config.toml
gain_aug_db = 6
loss = "softmax"
encoder_kernel_size = 9
text_encoder_norm_position = "pre"
text_encoder_parallel_block = false
text_encoder_positions = "rope"
beta1 = 0.95
eps = 1e-08
lr_schedule = "wsd"
decay_fraction = 0.3
adamw_weight_decay_other_params = 0.01
Rows from block 5 of the text encoder, named by matrix and row number. Rows with one number belong to one attention dimension. Each number is 200 + 30 x the weight over its row's rms, rounded and kept within 0 to 999. All counts start at 0. After the name is the row's rms in percent of the matrix's.
# v: attention value (text_encoder.blocks.5.attn.v.weight, 192x192), inputs 96-191
# proj: attention output (text_encoder.blocks.5.attn.proj.weight, 192x192, transposed), outputs 96-191
v.126,100,224,255,192,197,186,184,205,202,213,181,212,192,218,169,210,179,218,221,195,191,183,244,139,278,183,152,170,230,200,170,180,176,163,222,246,192,185,198,194,228,232,223,269,224,216,193,216,196,201,253,154,246,207,167,204,247,176,153,206,227,153,185,205,168,149,171,220,178,231,219,163,162,226,221,154,189,210,208,219,228,209,179,156,232,220,235,206,200,238,265,227,203,245,188,201,191
v.127,099,174,217,207,152,206,148,230,186,250,199,177,188,214,222,225,213,257,226,170,199,226,223,202,174,165,214,216,198,177,219,202,131,263,139,174,175,239,160,236,216,165,227,213,173,220,239,240,233,206,204,235,250,251,184,209,221,157,259,191,198,204,146,175,219,184,224,207,219,166,223,198,197,173,221,207,283,154,249,215,239,160,203,170,201,179,184,184,225,233,196,215,155,191,139,184,192
v.128,094,200,184,216,176,219,217,174,248,235,255,160,219,132,157,246,196,215,196,166,191,211,196,155,171,180,169,106,255,193,238,168,270,217,175,247,143,210,166,218,221,153,211,182,193,185,150,184,224,156,187,266,153,240,206,207,165,158,201,202,240,183,170,157,183,152,151,245,213,148,219,216,193,167,213,192,155,204,175,194,175,212,211,156,180,229,227,233,234,203,188,283,195,190,203,211,234
v.129,104,206,228,206,243,159,251,205,202,130,231,169,193,198,177,209,198,191,180,177,258,204,233,221,174,200,226,192,137,159,139,176,219,211,175,217,176,202,151,159,238,127,247,206,201,228,231,147,185,219,157,227,201,133,176,227,193,212,212,177,137,205,190,178,210,241,210,179,214,200,235,230,196,189,217,210,220,135,215,238,213,207,227,211,229,161,206,203,171,183,208,150,174,161,162,168,229
v.130,114,179,207,230,185,150,167,225,182,215,228,138,198,164,266,182,234,166,204,194,144,184,171,129,193,219,226,206,248,224,238,210,227,192,211,220,232,214,168,183,168,139,191,198,172,217,219,208,203,184,222,216,242,190,204,209,234,224,213,199,235,238,150,231,206,155,239,245,246,248,170,221,230,187,200,159,200,183,215,216,175,204,191,171,230,154,279,211,151,203,211,252,207,214,231,168,168
v.131,110,112,220,216,219,218,238,172,198,154,219,230,204,196,199,151,243,252,223,260,165,210,153,184,233,174,228,122,169,178,210,156,270,156,212,227,183,157,246,187,221,216,215,178,204,257,167,212,145,241,235,153,181,247,185,213,189,155,244,228,166,175,228,252,218,200,192,198,192,190,238,201,193,238,212,168,152,193,268,210,194,196,239,248,199,224,211,183,204,201,196,235,234,248,200,204,207
v.132,132,167,193,168,154,188,182,208,193,201,245,235,195,232,195,162,155,198,219,168,174,171,167,219,194,239,198,215,229,188,203,245,182,246,180,177,222,175,162,166,213,218,134,143,230,131,236,182,204,157,229,193,238,205,161,212,198,160,209,193,213,216,202,176,205,255,242,205,229,152,150,180,207,174,209,174,134,203,208,218,206,214,179,195,199,157,171,141,185,192,197,223,228,215,227,225,208
v.133,105,227,205,208,237,225,156,182,212,219,260,224,175,202,215,215,199,243,218,216,251,190,191,211,204,229,202,208,182,242,200,177,205,197,210,247,222,204,165,214,143,186,223,176,239,249,218,175,233,188,167,174,177,197,243,200,233,236,169,202,244,173,235,206,229,170,210,163,163,218,159,213,197,199,208,145,192,201,132,177,170,206,183,165,208,228,175,164,175,230,174,173,179,212,248,165,171
v.134,107,238,162,212,236,195,207,146,216,195,175,184,257,194,188,196,157,168,215,209,184,176,210,155,162,178,150,238,182,165,176,191,192,224,212,208,166,170,161,175,235,254,260,211,182,183,246,205,218,150,182,219,195,210,152,171,207,204,207,178,267,228,190,189,216,252,253,204,170,231,247,177,149,252,180,112,220,187,192,214,195,155,224,217,207,167,208,242,197,162,184,216,144,246,198,194,182
v.135,118,190,124,215,200,221,169,207,181,176,219,173,196,245,191,171,208,156,172,179,196,234,193,212,226,174,188,235,224,179,248,162,147,190,208,195,178,208,202,201,122,185,183,128,143,189,189,200,136,242,188,204,257,212,257,194,203,212,209,164,221,229,224,180,163,181,214,163,213,134,175,181,194,216,204,204,205,211,211,135,177,167,222,238,209,241,172,159,221,174,246,241,184,193,264,238,196
v.136,096,182,172,172,252,190,223,229,212,233,197,163,192,204,204,212,262,210,138,197,159,191,207,207,179,216,187,174,233,227,218,240,237,189,230,208,231,213,212,236,131,204,210,245,249,226,150,243,182,241,160,217,182,154,125,182,186,205,181,232,219,187,225,219,205,141,188,195,188,206,225,230,224,193,196,216,161,235,197,176,200,170,223,230,202,212,156,186,225,184,194,258,231,185,147,158,169
v.137,101,147,251,252,183,231,208,178,182,221,219,251,199,162,192,229,192,175,194,184,160,179,201,196,219,192,238,188,209,222,183,206,149,215,176,149,180,195,228,221,198,149,251,185,134,173,179,212,260,216,189,177,170,215,231,221,173,173,197,217,218,211,199,228,198,277,155,214,218,164,248,241,221,207,222,176,220,229,197,146,201,199,206,198,137,226,202,216,175,230,182,221,203,215,212,178,220
v.138,115,198,170,238,236,194,213,151,200,233,205,176,153,222,160,214,185,255,210,159,204,230,203,176,188,168,212,149,225,186,191,183,223,261,179,167,261,188,188,220,153,190,195,171,284,185,136,195,174,237,184,246,210,201,179,196,201,161,186,194,222,235,243,228,123,197,195,235,201,207,228,225,231,161,191,265,174,222,211,182,195,252,208,162,196,216,207,232,226,224,230,190,256,180,188,210,196
v.139,111,226,189,243,131,147,159,223,216,151,169,144,206,136,248,164,271,187,193,229,181,231,220,165,229,184,216,233,231,209,245,175,107,171,226,216,275,204,176,162,207,177,236,248,228,191,152,195,169,188,197,236,251,207,194,212,173,208,226,201,189,211,179,268,190,221,163,176,209,186,160,191,197,166,212,155,183,204,191,201,182,226,209,173,214,217,212,217,199,245,215,124,216,185,237,150,194
v.140,115,252,230,196,148,210,199,196,224,183,237,197,218,201,218,208,183,181,200,172,163,177,190,138,132,262,248,192,161,191,187,194,226,229,168,197,198,220,199,227,161,215,146,170,227,250,196,237,238,189,214,165,292,174,207,141,188,231,256,197,197,195,183,264,213,214,186,195,204,207,171,243,183,224,180,184,181,164,181,200,168,167,238,242,206,173,244,177,168,200,192,183,174,197,181,170,177
v.141,108,169,209,188,240,234,173,208,204,209,177,196,231,208,185,258,205,200,224,237,258,133,271,172,230,155,174,135,196,213,169,131,214,207,210,182,183,172,209,238,245,229,241,172,213,212,198,163,216,185,228,256,192,277,118,248,207,193,210,223,240,172,216,216,199,197,202,238,191,199,214,157,246,187,188,195,272,251,183,197,210,227,227,168,252,198,222,197,165,197,166,157,230,177,160,213,193
v.142,101,181,207,220,169,220,178,200,211,159,219,166,207,220,180,234,205,190,205,203,242,156,187,198,219,202,228,211,182,189,187,194,237,234,197,189,266,206,207,220,201,234,202,184,214,188,238,154,188,200,179,223,215,216,168,191,201,181,158,178,168,260,210,230,204,185,256,233,218,263,204,208,194,149,220,230,175,223,234,205,189,227,171,164,199,217,245,169,179,175,198,188,196,222,174,224,216
v.143,114,271,259,195,185,198,203,159,179,148,188,212,245,207,170,225,170,213,207,159,201,163,231,211,232,239,180,242,205,188,153,163,216,217,170,239,198,198,188,206,210,183,236,262,180,204,226,210,202,216,215,241,216,224,158,222,228,206,204,208,209,232,208,182,161,181,196,255,183,191,225,206,150,198,198,218,219,193,203,202,168,185,151,138,209,218,208,231,132,194,185,234,223,195,177,179,233
v.144,109,168,193,163,171,168,171,237,206,211,252,272,167,206,206,194,254,262,197,200,175,175,254,170,247,156,187,170,213,165,233,224,204,205,210,230,152,156,212,245,233,223,209,204,178,231,220,224,180,203,257,228,255,190,206,221,138,174,223,208,195,226,222,155,185,217,210,196,247,183,202,220,241,177,253,276,214,149,192,226,233,174,182,161,230,161,196,156,234,219,184,212,184,177,175,160,249
v.145,108,197,159,258,156,185,202,190,201,200,215,167,211,166,213,208,147,142,198,159,208,217,216,194,247,149,183,197,194,225,207,211,203,208,245,200,264,227,123,188,227,216,194,194,170,158,207,209,166,260,221,202,216,159,203,172,134,213,165,189,197,256,197,225,176,208,175,146,215,226,154,181,222,202,186,255,201,204,176,175,198,218,209,237,134,204,209,175,152,241,164,196,150,251,219,177,242
v.146,103,162,161,226,221,191,170,205,225,183,199,252,183,192,189,242,211,202,193,172,217,175,170,215,183,246,230,200,203,173,184,215,262,163,149,245,202,203,266,225,234,251,240,203,229,176,165,237,224,195,232,202,209,263,146,222,191,206,218,183,201,223,224,198,238,242,252,203,206,175,227,140,251,198,220,173,209,191,154,220,204,152,230,193,213,248,197,231,187,212,150,222,163,199,184,210,215
v.147,109,165,264,230,191,246,242,211,223,207,196,212,226,202,226,117,192,171,283,184,188,195,184,184,205,241,197,222,240,200,148,203,249,191,154,188,205,161,264,178,220,226,128,192,160,185,183,210,144,203,221,250,169,213,202,216,256,247,151,201,232,247,218,198,185,200,202,198,173,133,183,209,200,181,169,223,239,241,202,157,172,130,156,193,232,209,200,187,204,180,196,222,136,195,180,231,214
v.148,098,237,266,200,189,210,224,221,222,229,193,199,167,179,180,199,233,240,186,238,171,193,221,216,223,184,220,215,201,226,246,214,190,214,189,141,213,212,212,156,222,229,160,150,195,148,139,258,153,203,210,213,211,190,219,177,194,182,179,262,235,247,227,196,198,246,165,238,192,150,211,185,219,157,218,193,259,205,238,214,205,201,136,173,223,154,241,207,249,229,209,228,180,152,205,192,178
v.149,103,181,184,258,238,174,269,193,272,201,217,217,170,220,190,194,261,192,212,236,222,229,182,198,217,151,184,209,167,213,235,181,227,222,199,164,187,196,112,198,204,195,123,173,204,166,209,180,219,222,180,216,246,211,213,271,150,195,143,171,193,245,221,208,142,225,190,251,198,172,209,171,206,159,194,197,190,191,185,209,174,130,172,213,159,247,211,231,200,187,178,172,224,222,191,182,201
v.150,109,248,195,225,198,125,167,183,218,199,151,195,208,189,238,204,226,199,188,203,214,167,248,171,206,189,154,241,177,201,215,232,210,266,168,191,212,97,185,241,237,180,191,239,241,163,218,218,202,202,176,193,236,184,181,249,184,269,205,206,225,208,198,226,170,240,156,173,194,168,175,175,144,135,198,184,213,217,152,176,174,202,188,212,210,176,225,240,164,188,225,201,189,201,186,156,153
v.151,092,188,231,193,204,181,284,173,218,191,152,209,196,251,195,198,235,221,198,226,172,215,164,173,219,191,180,167,186,212,210,183,200,197,191,182,187,203,189,177,211,135,181,196,198,219,175,227,168,319,182,208,216,211,153,215,208,257,181,167,214,188,204,216,177,152,167,235,218,180,202,212,243,244,275,245,159,206,192,166,194,201,223,95,209,211,188,250,168,193,239,234,218,149,192,200,201
v.152,103,191,241,226,229,146,163,205,180,117,235,167,164,184,233,167,207,87,201,227,188,197,166,199,199,172,217,211,249,188,241,186,196,242,177,197,159,240,165,225,227,186,188,189,182,203,183,172,206,211,207,212,267,181,185,183,234,202,207,215,217,251,214,206,261,204,200,170,201,239,213,191,117,186,174,197,173,210,181,248,190,200,161,216,216,172,227,217,228,217,211,236,191,236,177,201,196
v.153,101,202,205,228,166,187,223,195,212,208,204,151,242,167,156,199,178,211,186,210,204,226,227,244,239,194,233,174,194,248,164,180,195,197,195,173,207,191,189,208,223,187,177,194,232,173,186,215,229,165,237,187,247,148,186,193,184,118,222,213,232,151,240,196,236,239,187,158,231,166,198,199,149,201,169,194,140,179,179,248,177,183,201,207,212,169,196,204,206,195,240,191,186,141,192,175,162
v.154,098,234,134,177,241,204,158,178,160,211,189,250,176,217,228,220,217,185,157,155,167,199,155,242,216,190,198,186,183,187,208,261,174,252,194,181,200,170,210,191,179,216,187,186,230,205,210,207,205,157,175,228,204,193,190,151,212,191,194,216,167,229,181,270,245,184,178,208,219,189,226,176,225,224,203,254,222,217,205,166,232,230,155,195,207,155,173,212,207,177,175,208,230,245,183,130,186
v.155,101,184,174,155,217,192,222,187,223,198,192,150,197,221,232,192,238,191,178,202,182,205,214,164,151,206,239,226,222,221,227,194,151,204,225,259,268,162,153,157,165,187,191,157,229,247,166,194,172,192,177,163,186,224,224,193,175,198,223,161,183,228,181,202,247,164,201,190,256,152,202,214,227,199,216,180,238,164,151,170,237,214,252,227,229,213,213,150,231,213,213,182,193,150,244,221,178
v.156,101,228,181,201,173,216,256,216,220,201,210,170,228,212,213,206,201,186,227,219,218,181,204,185,203,175,156,143,188,187,162,157,191,222,213,283,183,186,204,194,220,185,211,198,230,200,200,185,190,263,151,181,181,180,251,183,232,242,213,154,203,181,221,181,204,207,181,215,199,129,129,227,179,207,234,203,240,148,200,247,246,197,171,171,167,143,216,187,200,191,184,251,155,118,226,209,251
v.157,108,258,256,190,174,207,196,233,228,210,175,205,218,182,182,210,180,207,230,199,190,204,217,152,230,219,203,228,219,199,178,199,211,219,189,157,157,199,196,217,233,220,197,232,209,144,209,211,197,183,198,231,195,181,210,190,195,201,179,235,199,176,158,196,178,238,184,157,186,286,172,187,141,246,174,159,178,196,206,125,207,191,196,201,192,230,205,223,209,178,239,229,194,249,176,235,174
v.158,111,228,256,202,126,168,204,262,201,175,213,224,216,223,180,194,186,160,176,220,189,168,299,195,187,172,184,252,211,190,222,206,193,221,197,201,152,196,211,140,189,199,167,178,186,170,201,255,168,171,207,185,212,218,241,197,201,242,162,188,213,252,183,211,201,239,171,198,236,237,209,173,247,211,152,218,157,166,223,212,141,127,189,239,223,183,234,168,173,216,226,158,205,242,241,207,210
v.159,101,233,182,179,214,195,220,257,225,210,215,141,240,210,185,197,251,233,254,176,211,235,224,195,195,211,258,203,174,234,171,233,171,254,176,203,198,177,244,176,234,157,242,247,124,235,227,239,172,196,190,168,156,184,220,176,205,254,247,226,193,134,218,205,184,203,212,210,228,220,235,184,194,243,195,215,213,267,195,179,217,184,209,206,183,200,237,244,216,183,225,142,171,180,255,151,150
v.160,111,201,171,220,210,160,177,113,202,239,227,202,156,171,177,202,205,207,219,162,175,205,186,212,200,221,203,218,271,158,195,242,147,172,225,244,125,246,205,178,211,206,226,200,206,143,232,184,200,182,230,226,226,291,204,207,163,245,227,226,207,162,193,203,188,190,210,196,243,192,162,194,195,191,211,203,157,176,246,192,199,174,219,220,202,230,179,179,219,209,183,244,198,238,199,217,206
v.161,089,171,280,157,181,224,229,176,209,161,233,199,221,220,222,177,201,194,200,186,151,197,168,195,177,233,166,196,216,195,169,183,214,199,173,199,194,176,166,182,217,150,124,144,177,192,215,204,223,183,218,208,224,169,158,261,208,175,205,183,176,181,227,213,156,253,228,219,206,208,146,283,184,165,162,163,201,185,186,188,209,189,224,184,221,293,202,221,217,209,166,208,184,143,190,164,134
proj.126,093,193,160,205,217,183,219,198,179,195,213,194,232,193,219,170,177,221,172,197,243,221,193,207,113,217,208,165,207,230,193,211,248,223,161,191,193,247,201,205,170,171,184,162,162,178,198,176,239,217,191,196,106,198,237,231,142,206,228,155,149,218,148,200,219,253,184,134,204,217,228,238,227,183,211,230,211,154,184,180,133,197,202,235,212,171,143,216,189,188,163,195,184,157,264,196,235
proj.127,098,213,208,192,254,200,190,188,209,170,146,221,217,167,156,151,190,161,164,215,170,177,220,172,239,220,215,205,208,222,183,181,229,143,220,215,221,194,224,189,154,236,201,172,171,216,164,179,140,204,156,157,145,124,209,191,137,256,149,197,188,192,169,240,178,197,199,204,158,204,172,186,218,210,218,207,124,255,159,209,166,230,228,225,182,205,251,189,185,187,196,200,224,206,275,194,226
proj.128,092,185,239,199,197,184,218,207,171,190,151,179,172,207,222,170,180,175,191,209,148,225,170,255,261,201,176,214,137,158,193,176,139,177,176,174,258,179,235,174,220,245,241,242,223,167,251,194,257,184,139,189,261,138,137,193,208,196,193,185,169,196,219,245,177,264,191,194,224,211,114,233,197,228,175,180,241,213,254,219,201,182,222,197,228,198,168,175,159,202,179,126,139,161,195,176,183
proj.129,102,177,232,238,164,259,189,179,182,283,168,232,223,215,225,231,184,212,262,215,159,165,188,175,199,179,205,208,202,142,268,179,213,220,178,165,201,195,204,238,160,249,196,223,225,178,176,221,174,202,212,184,234,177,174,158,193,186,192,188,193,149,151,179,210,185,225,183,192,197,185,177,162,177,129,196,176,237,211,208,174,190,205,212,226,252,201,157,235,208,174,259,202,225,253,260,198
proj.130,106,202,197,126,161,187,207,161,247,164,221,263,161,211,168,190,181,221,141,195,241,240,221,240,240,196,123,208,181,174,139,164,174,174,151,224,232,201,224,213,202,244,195,175,270,191,162,198,240,210,204,161,189,244,208,180,191,163,249,186,221,225,190,177,191,232,218,124,186,220,207,185,190,220,205,226,213,206,186,255,213,200,228,211,213,213,168,221,222,239,202,163,214,230,126,208,212
proj.131,111,246,219,203,224,242,160,230,174,201,142,197,182,210,220,200,200,195,173,148,233,202,234,219,212,197,200,280,245,179,158,222,206,241,172,196,235,175,168,179,161,214,226,270,202,171,230,186,184,209,200,210,209,187,210,182,216,224,197,219,229,210,218,158,180,191,205,190,236,187,124,175,228,201,198,249,276,201,120,221,197,223,188,192,159,199,173,180,204,184,196,199,207,202,191,203,177
proj.132,122,207,182,223,186,182,181,207,190,233,190,190,216,157,148,191,249,170,195,225,222,177,171,207,208,203,185,210,152,249,146,155,200,146,242,177,128,180,242,240,178,215,234,243,178,218,174,228,138,194,189,162,206,191,257,182,186,227,239,177,217,207,185,215,173,169,152,132,206,206,238,231,216,189,180,174,229,201,136,216,170,195,200,184,199,224,261,207,214,183,188,195,159,203,174,166,205
proj.133,095,237,182,153,187,165,239,122,181,186,150,207,200,144,232,210,151,146,180,148,186,235,207,144,224,180,202,173,223,228,226,169,173,178,181,182,199,213,218,238,264,225,167,196,184,161,218,175,210,162,194,243,165,184,148,199,179,191,194,190,162,263,168,194,147,194,255,219,216,146,210,196,203,212,186,181,196,183,246,202,188,179,206,226,199,177,207,237,181,154,211,233,236,179,176,142,245
proj.134,101,214,236,178,141,225,220,221,169,221,202,240,163,198,196,274,217,279,215,196,199,208,155,217,212,180,229,136,210,208,226,200,225,223,204,182,235,190,195,215,157,161,163,233,206,212,180,196,229,207,201,194,227,228,225,206,204,200,156,215,183,156,218,229,207,190,178,202,218,162,180,165,249,124,155,203,208,219,203,215,202,241,194,177,191,190,217,142,239,199,207,218,221,155,150,231,243
proj.135,108,150,238,159,206,214,213,203,177,210,190,239,192,169,195,185,200,220,199,246,202,197,245,190,227,186,249,161,172,219,174,245,244,177,223,196,237,143,214,198,269,209,219,234,207,216,213,205,221,177,182,191,165,172,127,200,154,229,221,198,198,200,161,208,231,188,180,236,166,212,208,214,209,201,217,233,216,189,182,196,242,269,198,166,186,228,225,202,177,231,180,177,166,196,160,189,231
proj.136,090,185,243,266,167,220,194,219,155,179,198,205,168,200,193,152,153,219,232,213,249,214,187,219,260,195,183,189,166,183,160,177,193,201,137,223,188,205,218,183,207,204,199,138,198,164,217,235,264,136,260,185,206,223,232,236,193,181,206,153,221,184,183,170,218,233,163,233,175,157,187,187,193,231,234,189,194,199,187,192,179,214,146,220,162,224,202,213,223,184,141,160,186,220,237,201,245
proj.137,095,252,131,154,206,204,218,170,181,192,151,191,210,199,195,194,185,235,175,194,204,236,216,232,149,196,156,187,177,159,203,186,234,207,157,283,211,192,205,183,246,257,172,237,219,211,193,203,207,185,190,273,210,245,196,193,206,194,202,188,159,184,223,174,218,186,192,205,213,255,180,181,138,227,207,215,220,211,197,185,251,199,205,192,222,194,149,140,203,209,192,199,173,199,200,166,195
proj.138,113,168,228,207,184,147,239,226,222,198,214,170,228,185,257,192,190,132,173,196,192,207,231,218,182,199,169,216,182,209,208,218,143,186,184,237,121,183,276,157,204,228,162,204,180,206,261,220,260,212,202,185,180,182,174,207,202,234,178,169,158,184,159,204,242,218,212,173,205,219,227,187,147,246,187,185,189,230,198,188,216,186,116,246,192,199,228,197,203,177,207,237,139,201,220,220,205
proj.139,106,170,201,170,217,196,212,146,207,212,221,220,190,249,167,228,120,125,183,215,237,187,205,178,211,208,202,186,171,189,153,194,247,181,206,198,127,204,235,234,182,233,185,166,137,195,267,193,221,172,173,159,172,209,151,189,208,167,233,203,188,201,164,146,212,173,267,193,198,211,190,174,234,173,205,203,183,104,241,203,201,170,171,196,149,213,188,174,229,196,185,243,183,165,161,204,158
proj.140,111,179,195,175,214,156,216,171,174,209,208,212,175,185,198,192,198,206,224,235,241,203,214,203,243,184,195,212,235,202,161,149,152,163,209,222,211,214,212,212,231,183,228,181,244,191,191,160,192,142,214,252,183,202,219,241,218,221,162,228,199,226,195,204,236,197,190,226,210,203,266,178,246,227,230,214,270,251,283,215,202,233,172,138,210,174,179,242,220,208,238,210,255,137,178,199,227
proj.141,106,226,215,170,246,185,164,167,209,218,184,177,187,217,234,199,215,207,207,185,131,211,142,233,161,199,243,238,232,220,210,286,209,246,179,202,254,229,182,177,158,148,188,247,215,217,218,245,194,239,104,198,219,171,240,180,214,188,131,199,178,203,192,171,188,219,223,178,190,247,159,211,174,192,202,179,153,174,218,220,247,166,179,171,150,215,205,221,244,166,234,252,201,218,189,181,223
proj.142,096,224,180,193,248,147,166,218,199,273,233,260,214,200,241,192,182,217,156,177,163,163,201,207,186,201,189,184,212,218,201,230,162,211,188,237,152,255,202,199,138,173,173,241,198,218,177,272,189,211,253,186,146,204,199,160,225,194,180,232,182,178,169,156,198,202,232,208,194,190,258,162,201,215,200,168,154,167,181,224,210,157,210,213,223,186,246,249,245,242,206,247,206,193,194,225,168
proj.143,107,185,179,183,207,229,177,203,162,235,251,198,183,212,250,224,226,210,177,204,180,178,180,211,134,178,204,153,190,174,209,206,196,231,222,149,191,161,183,216,202,210,180,174,216,254,156,208,162,225,137,191,193,170,216,144,182,236,169,177,189,149,229,213,195,238,218,218,208,207,201,219,220,209,198,176,185,235,272,183,204,208,250,261,196,198,222,186,279,159,236,179,177,192,245,214,221
proj.144,102,199,218,202,187,276,175,157,201,163,131,164,227,234,171,224,192,196,165,238,220,239,171,212,178,256,229,238,171,245,150,155,181,225,205,129,192,207,168,165,216,178,180,215,245,161,187,222,184,212,147,206,206,212,206,192,213,212,191,149,218,161,169,223,206,171,168,181,213,218,192,224,178,207,187,146,240,259,194,192,224,230,184,209,136,242,170,206,153,189,196,197,214,215,184,208,176
proj.145,104,218,198,156,198,197,197,209,241,183,175,242,196,242,185,219,258,251,169,267,220,207,183,254,110,188,214,169,178,151,157,187,198,153,188,193,190,205,216,208,188,231,216,214,185,238,206,219,240,134,189,153,225,215,208,203,211,210,295,215,195,161,200,139,228,232,240,230,159,186,207,208,220,176,250,197,197,174,266,176,241,241,202,159,215,151,194,251,225,202,209,172,231,176,161,234,184
proj.146,098,249,236,183,199,218,207,234,177,263,259,168,182,217,218,214,217,187,206,249,204,197,200,185,226,227,187,197,259,180,215,190,171,266,214,146,210,207,174,178,186,169,162,212,218,246,215,208,169,194,180,204,276,142,237,175,195,190,186,200,176,157,210,143,182,182,151,213,205,217,181,257,206,212,245,210,209,249,248,207,199,232,196,227,174,200,215,219,238,182,286,181,206,221,242,219,220
proj.147,113,192,149,212,241,191,168,209,163,218,206,187,180,186,145,237,182,224,152,226,249,150,213,187,194,126,204,238,203,203,201,200,194,229,231,169,234,180,160,232,201,164,197,210,252,181,181,197,199,225,229,155,192,187,200,150,148,234,197,206,171,192,222,160,206,210,189,221,235,237,180,237,172,225,222,136,208,191,183,207,253,263,198,207,190,165,170,218,208,188,231,172,221,194,269,190,146
proj.148,100,137,159,228,192,179,192,194,222,209,210,235,236,203,203,206,142,175,203,167,227,216,206,174,196,224,135,172,174,215,218,217,256,186,213,238,167,195,201,234,212,194,223,197,158,221,223,105,231,206,223,223,194,267,181,209,204,213,226,198,170,144,184,205,218,198,260,187,230,246,204,217,165,191,212,154,152,204,181,179,183,205,263,238,206,221,203,200,162,217,178,157,156,235,209,187,180
proj.149,106,155,183,177,180,217,190,187,211,208,190,179,265,181,141,219,131,243,174,158,199,216,215,180,174,215,233,192,163,182,192,225,190,148,151,184,235,252,258,240,189,234,237,182,180,246,210,203,253,174,183,165,192,168,197,141,224,160,250,225,162,188,219,179,175,214,223,130,197,241,165,241,161,211,172,201,224,231,213,176,251,254,234,171,180,141,185,188,190,240,214,199,189,211,197,186,233
proj.150,107,166,216,200,137,211,196,242,229,232,254,223,174,220,120,222,171,231,197,203,169,198,172,195,157,238,227,202,240,175,234,169,244,214,211,188,228,289,215,212,191,198,182,180,225,260,168,207,241,192,212,185,195,251,199,138,222,155,208,172,149,217,195,228,263,179,236,187,221,223,253,212,219,190,182,199,191,201,282,218,226,184,221,196,189,170,159,238,230,184,176,205,164,208,222,232,205
proj.151,091,197,205,176,202,191,174,167,228,205,198,202,195,156,255,207,183,190,194,125,227,229,243,197,135,201,226,210,226,187,216,259,241,170,180,200,216,137,195,183,199,246,208,174,201,183,200,162,254,167,240,162,161,161,235,209,199,214,235,182,210,222,234,193,170,186,227,221,183,213,181,242,151,190,169,170,243,214,217,188,177,245,153,286,203,218,168,132,223,177,184,162,219,246,159,189,205
proj.152,101,200,215,154,222,206,205,199,250,248,199,238,192,204,191,243,204,279,188,158,246,207,232,191,187,213,167,190,169,225,178,174,187,193,196,198,207,198,200,206,175,197,214,175,246,204,241,184,191,191,221,207,186,243,226,153,179,204,239,172,180,192,172,237,162,163,216,236,223,224,244,199,261,166,188,172,177,233,222,212,172,170,197,172,183,220,213,198,162,237,202,205,188,144,164,234,191
proj.153,097,179,199,249,195,176,231,241,138,191,230,223,210,239,234,195,187,195,216,200,233,209,200,206,203,216,188,255,165,195,237,180,170,213,229,218,182,235,182,215,202,190,209,230,176,228,242,206,163,216,147,223,189,236,216,196,212,212,177,140,156,240,149,222,148,211,228,257,182,219,205,233,241,203,209,211,226,216,186,137,252,199,199,214,198,241,207,177,218,236,142,236,220,242,213,221,211
proj.154,096,204,227,232,180,155,228,210,176,223,238,172,233,181,155,196,189,202,202,247,189,234,176,180,182,192,192,189,196,203,215,188,234,174,226,224,156,217,186,187,180,152,197,232,217,161,204,213,207,196,228,166,178,239,204,248,198,154,204,196,180,172,188,181,171,243,197,196,198,196,225,208,198,162,193,144,185,178,192,233,158,178,219,184,189,261,265,195,200,229,197,205,225,221,215,228,214
proj.155,101,194,218,204,173,213,212,199,197,158,245,241,195,176,179,163,157,126,206,207,188,166,186,205,263,225,145,141,191,177,155,190,222,168,201,177,129,204,257,217,196,205,201,241,139,194,189,166,204,190,191,236,161,178,167,215,203,202,173,192,237,198,188,195,157,213,160,169,172,228,174,159,178,168,189,212,159,199,222,203,145,187,116,190,183,224,200,211,186,200,179,181,209,206,151,208,221
proj.156,097,161,260,170,189,264,162,189,205,184,186,221,146,151,170,258,202,247,160,165,179,149,159,190,192,230,220,205,204,188,231,204,213,213,192,122,229,176,171,199,236,220,198,285,216,197,162,175,174,169,220,197,227,188,198,194,163,199,184,179,211,172,182,205,166,221,206,205,205,258,192,175,184,198,158,136,192,250,201,155,181,220,247,251,207,181,148,197,157,212,226,123,181,201,208,198,164
proj.157,101,164,119,243,180,173,199,184,219,210,196,167,204,180,179,185,176,201,222,237,222,192,146,261,144,170,203,239,174,213,206,257,189,220,223,212,232,231,207,226,209,182,175,167,198,198,213,201,226,218,241,180,181,217,193,194,212,196,178,227,249,221,284,223,236,233,207,229,214,205,278,268,224,162,214,211,211,207,177,218,186,194,178,225,239,158,188,193,208,208,217,231,175,182,232,209,211
proj.158,108,179,171,216,216,224,172,168,195,245,209,206,216,222,162,209,238,202,215,164,192,163,120,182,242,228,185,163,227,185,137,160,220,227,239,215,232,181,195,248,218,169,185,189,180,241,211,207,245,225,193,216,184,247,178,150,224,153,206,214,191,182,194,171,181,162,181,177,210,193,213,221,146,193,227,195,245,230,215,176,215,173,190,211,191,159,192,217,206,289,179,203,173,141,158,231,210
proj.159,101,221,215,200,181,222,185,137,189,210,209,212,220,230,201,190,168,241,161,188,140,186,197,231,191,193,164,211,168,147,217,195,189,226,224,184,163,213,189,220,171,210,187,163,225,197,130,147,225,166,181,204,238,180,180,227,219,149,128,157,205,208,188,190,233,241,203,204,235,209,204,206,160,193,253,192,251,161,218,193,251,220,169,220,202,187,191,172,227,230,176,281,200,192,119,214,198
proj.160,111,178,226,184,203,255,214,265,219,156,205,185,195,210,231,227,178,174,191,202,252,238,211,134,200,181,196,210,186,233,229,177,252,250,222,146,262,210,192,227,182,224,190,209,216,237,178,233,213,215,149,175,241,182,207,207,240,191,214,181,198,233,241,183,186,185,185,193,212,208,204,228,227,168,190,175,252,242,212,198,194,187,203,208,203,153,222,224,189,256,256,107,172,159,200,151,184
proj.161,097,213,153,231,192,196,172,212,181,236,164,203,182,200,206,179,229,205,202,210,222,196,221,230,218,159,161,221,227,175,203,198,206,184,209,237,238,240,244,187,184,207,262,269,217,185,182,191,166,230,169,210,176,205,207,131,190,212,202,250,243,261,187,193,280,198,167,200,182,216,282,135,197,222,217,237,233,230,205,198,213,200,216,174,195,174,196,234,146,157,201,202,209,266,190,198,206